A small segmentation model, trained from scratch.
Model: encoder norm batchnorm, encoder depths [4, 7, 4].
Training: adamw at rate 0.0032, 6900 steps.
Data: trained on rendered rooms with furniture, 72500 training examples, 12.2 epochs.
Rows from block 5 of the encoder of a small segmentation model, named by matrix and row number. Rows with one number belong to one channel. Each number is 500 + 40 x the weight over its row's rms, rounded and kept within 0 to 999. All counts start at 0. Numbers have three digits each.
After each channel's rows are labels from the 100 images, of 14976, where the channel reaches its highest value: "top examples" is what is common among them. Only what is clearly more common there than usual is listed. The data: rendered rooms with furniture.
# convs1: 3x3 conv (encoder.blocks.5.convs.1.weight, 96x96x3x3, each kernel summed), inputs 0-95
# convs2: expand pointwise conv (encoder.blocks.5.convs.2.weight, 384x96x1x1, transposed), outputs 0-76

convs1.28:532456564508477505555571525469471459551487436502438516532460522555526590508433490535553470529498519484511441426509536543467587489549468517450513488539491486555521532566508477450617522511539467554532543450517515522482523498448504450514475502528501485550530486442540517467492466462411488524
convs2.28:469537506494491504527504489471457555468472498532448523520511439538524490532504447515527427495518561544504545516468467450536483536506525490495435461499452498457521422460560499503544456506498493531486489529467478477571525409457528507
top examples: window; count: three; barrel

convs1.25:419548462454511514470481516461565436484532478438505527526481513460422513429467436569500461464531524477469424445519488448498481480462463481476491498480511486503512469535443433492490519480508538437460506523471425600530462452472516520473571459526568485488516435559513555476520519434463441489
convs2.25:438520451437545515511566506532566436479560558554478487515538555475545475459475497480525433526463507464441402490559541540492438500501464475389488499523437514472493556546511492527495527479504511505497476511503504538530527540512469515
top examples: barrel; table; largest object: barrel

convs1.85:508486519468494533550541486483466469484459498533492493423477495533481509578498477458457460505452477421499475512491520520466487451429497542495488517572500470548452521502566461438447511576469460492493480441505529391455460450439485454590486461503413484580460425520465492469513551517531484507
convs2.85:503500516515465527477543514535420557563496578468516497546466463518509481505516508502447438484399457474445516563420478535540515564462552509517460511559488450478408478502493530509508481489476506515437492502480517470472465597497456529
top examples: trophy

convs1.8:567518510462520503534379521555491535514540562523485494488489477468503462530514556473527506494553525462532520544553538534569510572532539560513537540539490530569489567554526553464469530525542514545538530450471576479549467552472523552532554520535533404493550532479539538471525492443492510462
convs2.8:535511538512524477528486497496481579527445493500579521506533555480429474503511469540571471467508506505562552463512486570507491542525509459471482523418529490487481473466487543424555467492529493523471465542465471471535526453511588536
top examples: door; count: zero

convs1.52:479510488532496549446473472471520546500500469561555506518510516429476409455481430440473475525461497435499546575539484496478452521467438510477488420451526469475461471411423474479448500517552521496450450421499467573529525505486509492493487472483548458529552501406518522462502529461569515468
convs2.52:468525514438517549483489488477468533472509456593566498506517528567471506498580544482555461599566487473436466474515516477529520586425475523471485481490524514478452501503493566558488438482539528498473468499531545512515539502447473445
top examples: green walls

convs1.65:438520462517492515485541516506590519544575489512482425544512572560488526437493480539464530581560551524542387563558462487513500491535516531491504505454544506484539504588577492504562520460537480492499567505516535553433459522504523532524566475492482474529507480489502549496562504499526437509
convs2.65:530454525461465495540424538428494469474461443447496507464428509494475489574510522487454488504514514504482505425496510512475499512445506495502456530538497469514509495560535536511554431555460427499468504552502496442495508512457506531
top examples: window

convs1.50:475426517472552524436512471526493521519408519511524516422526487452564481483526523477502471507549522440512580532487455516476465484404515440535529529486514548495491506404531535461476546527415485515462475406504531468498465467405506466577485523469418451509501494479458509465522527500477469498
convs2.50:514463493555533483515548441529443554512495522443506499519488444500631479491497489584441512558420500450483449476487448557497522440508556537556426470575454476591516534503513562523505535525499459446419485471490467507481445540441475467
top examples: trophy; flower

convs1.33:569497537496498442433469495471485494475463481499557548510527508413518513453546516506494477439447462493512479469463490540480482445428449461504512516367488522461499476481500536456379486472516495550476533516452397517490499482478476485565492544489528515549498484498456414468541475504438447473
convs2.33:429426486523498495564505529435396478520524494482484448483510383516457459434473504555512558546505497524447481538462539465521443459449506453522528505506466389538495527549468528564506496528539541495496572496566571551528475539533592509
top examples: table

convs1.54:489466480475479483459536516494493459486467400515501427480490566497518564483497524490437520480440491530559501459433443505480521481473544459541456519508500458477558450497544430529532500456471433475473579516559523445465489490500465457607493491456451557510477496468452479517497566535535426583
convs2.54:565488399512536466502533545480515462566443520486497490475521484502513524458483494509481531510529468460495466536527501470625514499507560526517555437429480450526414538522484507465481536468553475488458502554469460496502485470483480532
top examples: sofa; barrel; count: four; largest object: barrel

convs1.56:533502509464542538461451483480431542454541540567485535479514534457494508469521507562568516473484526488542475528508517565526554437502549526518478547541498475485555482507571499505477554569489453518434549486515471481500493529445504455611459505546490419496546380485488515516486567467428527503
convs2.56:440537562443463534498490557497526535544475405507499431547525440581449511478455492500458467544536527540426512514522464558522427466444487477417562466484437501474422452491538499516444494522456429496467456498489512460512481581511497522
top examples: flower

convs1.29:384503525508469497542565464470562489524504436493487481593447590416509525478486501512477521553500472481480469516473437433451459513510479469483490450445522507487507459510448485501530444454502551399450508483464543567499478445475484497430538475504493492488455539526466484515587503462532511448
convs2.29:445547394499505520544518530506456488454527521509476520418570472468451558568526535454525443482516435508489468482516565457526548577533489501461522427482575546486453472521478537535494496480433513520512410519532438534495490498528475426
top examples: wallpaper; white walls

convs1.76:456487498476507532489471461485531554567484483547484495538487448547497462505493488389494527554430464485445483609539477530543479492524472523518522456464507474531431514498475553554409478539502523491535478513513612401532485482563536589493527503515470467515472550448515487521473503483521456458
convs2.76:475508494493456522438556433551461509537471451488544496482476575496479486577554510502574469424488452446454472511438453465455484576468489466479510518513513514479564431474432448480458475586428547538429465470464507478477394501399406474
top examples: arch; largest object: arch

convs1.46:471459485546562480533460533502554528534451488491488538491500445531508488559468526461498540396496514519462471576484541488459518474521435553546522507537492501496434526565441469507403490485569532451524446527445539530515508531568486546426551520498538506482567596545500516444466511541472522521
convs2.46:520517511475527493486476476510453535519462482503496524550465436423506425538517472553546586509548347448523438516499479467475511520534524537480467500456564605538511558542507528559577518521488555510486506488537514449504498480423488510
top examples: trophy

convs1.9:486510468531530528542422522442534491479532461464485500406400465518539411585489534409537537521492502516460515500516493532483450496517477532510497456601469470533491480517484542437460508510551475523529485457436548506507485498533447461532541493515526445469559578472533557469542456444493521528
convs2.9:493504566451520499513458520500497481520463497457451635612457526471495497517525510535538513490534542439517538451456504494506522456468506481555505528479575547510519531479375533468522464529462433475440479477518471460511563465487543432
top examples: door

convs1.13:531494495514538507457494523517442509482604560548495542526497490508517499475503570496498513443453522538493510500427483461579453524548487536570500471472433512439451475490473526476448470491484459465542459537501419418518506439547451501460427559453528535468519514486465445531478481583434439478
convs2.13:510477501474407574446503481495533488540510513549490496453467518480493493545572517465473481526487489504462534459492505523471511454528553497453546555501469545530521487421531489542522465523496520519538511485514527444463535458444485471
top examples: umbrella; largest object: umbrella; count: four

convs1.14:530559477507527541537482516466504506457542528453457504486432507432490488473487503546488538437440538526508363517390497518480487489504479516513489533558401456521467507546496510423394490531536485494511488499401498478441473495496496505528488506496492436478554499505538484399500487491492499456
convs2.14:522513542461495508511485507496480517515452494441407553529448548512514485538470536405491463484505430511479541484521482592528477462474464463524480447574510436505492435497447527482445511480467482505488492454510503530503428540545491447
top examples: umbrella

convs1.66:489540527535538589442445533570472492491573538522486546501515494499533528493526539531535558451488502574518560517494569497580548585555500519585524523461509535524490534492517544517515520485524496500539518545539542480466533544530541540473479591497475496494526519534547495612490508513395493504
convs2.66:446496608456518455518445495466545523508483396430439539545515487454456513527461476502525517531558465495464472409492484537487491462480447544462503553466553506555559488497454591461524512447507509442491496500445523488530494465459529460
top examples: window

convs1.18:512541536470497578447423420564492494490452425492537444443484560452539479501554549469540486493492463445527548471504440508511518553498469425503529447455531438528548511496507513477482490544423448550489496435502503464473459506464480500541509458544448423514504554433517488532475549438486499452
convs2.18:431514508530549460534515561467589514516476569404536445455557509516504580498478492544453516460514469484472534500487523522514481487526512524504493549579536480515464465445441488469458527556493450542510508456439487506502514469550480526
top examples: ladder

convs1.40:564467530480495495440467479478491479526457448496506432475464517422525489478516453511530422531450503415538480526452417545485489447437437486424527507468527473499508478476538555431470514520507490567501483455440454539492459436440503450551464475516534503513473487511484417478494484446422503432
convs2.40:478517489487524523501432460494486490461567513527453448583461484497490439483488463456466487474442490488458492585436456516502440501502459505466440525525448470488513514467449481494488437548487563484507530451440570544535512528518507509
top examples: count: zero

convs1.23:524506477488519556515537505516471483516586498535471450553519541482510579481465530562476561540418470508550485479428525483525529519546482532549510511474502483452541485568495572497488476496479439506539499553556472545469501460495447534502485509478499559535537489498444436552511541526365397514
convs2.23:460469502473517465485416531511475537476492454453490566422502490442462541540458445500477474521495487389465488476495462542478419478462551472444475469491481540558486518468530533497486520500477460494460470502444497490548478549496485550
top examples: barrel; largest object: barrel

convs1.79:573490559532541517481510425548514492538453529559481520554489499425494546473550525466534529504402470527494485554464575540538526523514504403545512435427521503552460521514480527489503483585433505492523490492514519471490572538483546528493502524571480506511522397442519443533522498512445496508
convs2.79:491543559503481553493513560509488466470505483461463482546441496477542456559443495505495530579401552503490579475501529523489452486530463561537459531513573472458488522407458492467515496490556467509474444445461496486484465493465451479
top examples: umbrella; largest object: umbrella

convs1.7:469519472496458451451461554476477466504499477444536442456484527460451505473467485505448454475587466468488457461454423466422470499447447510407468528488566511450552447476486485465519496424567546528453485475512454544460491477441483457491478427436506474464489497517471493496490532450472408483
convs2.7:490497511455515531481472511548440510575513477505503400522504501475571466436544535515481499526577507537480490531472501506474466452530527479542517441525488403441512502530545491589530518496443535538442542430494529510489465543510519483
top examples: ladder; table; largest object: ladder

convs1.27:462530464512480477533586458464554523543488504542464506579422583448525541464522505502504517576449469481525468552423533483491461491496510511513503486490519497491554503585501456454452471485461456466436511500476560474413550543478471509507509532497501464551474515541463497474574587531475405481
convs2.27:489523474473521523480457452519478513468468509471499553464557508497513525511510524472555483555469467476513490545478490491499482546525514541525544504451507536511475576484568499503448516547473430469484431546417488507522464503501437581
top examples: wallpaper

convs1.84:530551512534525546476426500551509436501519493486519517456487489456465488447534544439529549514477477542526562481541486516574468546517470494538570443462568504563417552506486547530531473493478543476518476503544524410444507485521553519489560501526429448501471510424568524588466499489440490526
convs2.84:519544511495533492544488449435568515523487487510529569480522582451512515485529546529569539586504484478512524515475514562491480539455509525483511566420528555397463464485442522490467454489497460492475496526460488451466588492459404509
top examples: door; yellow walls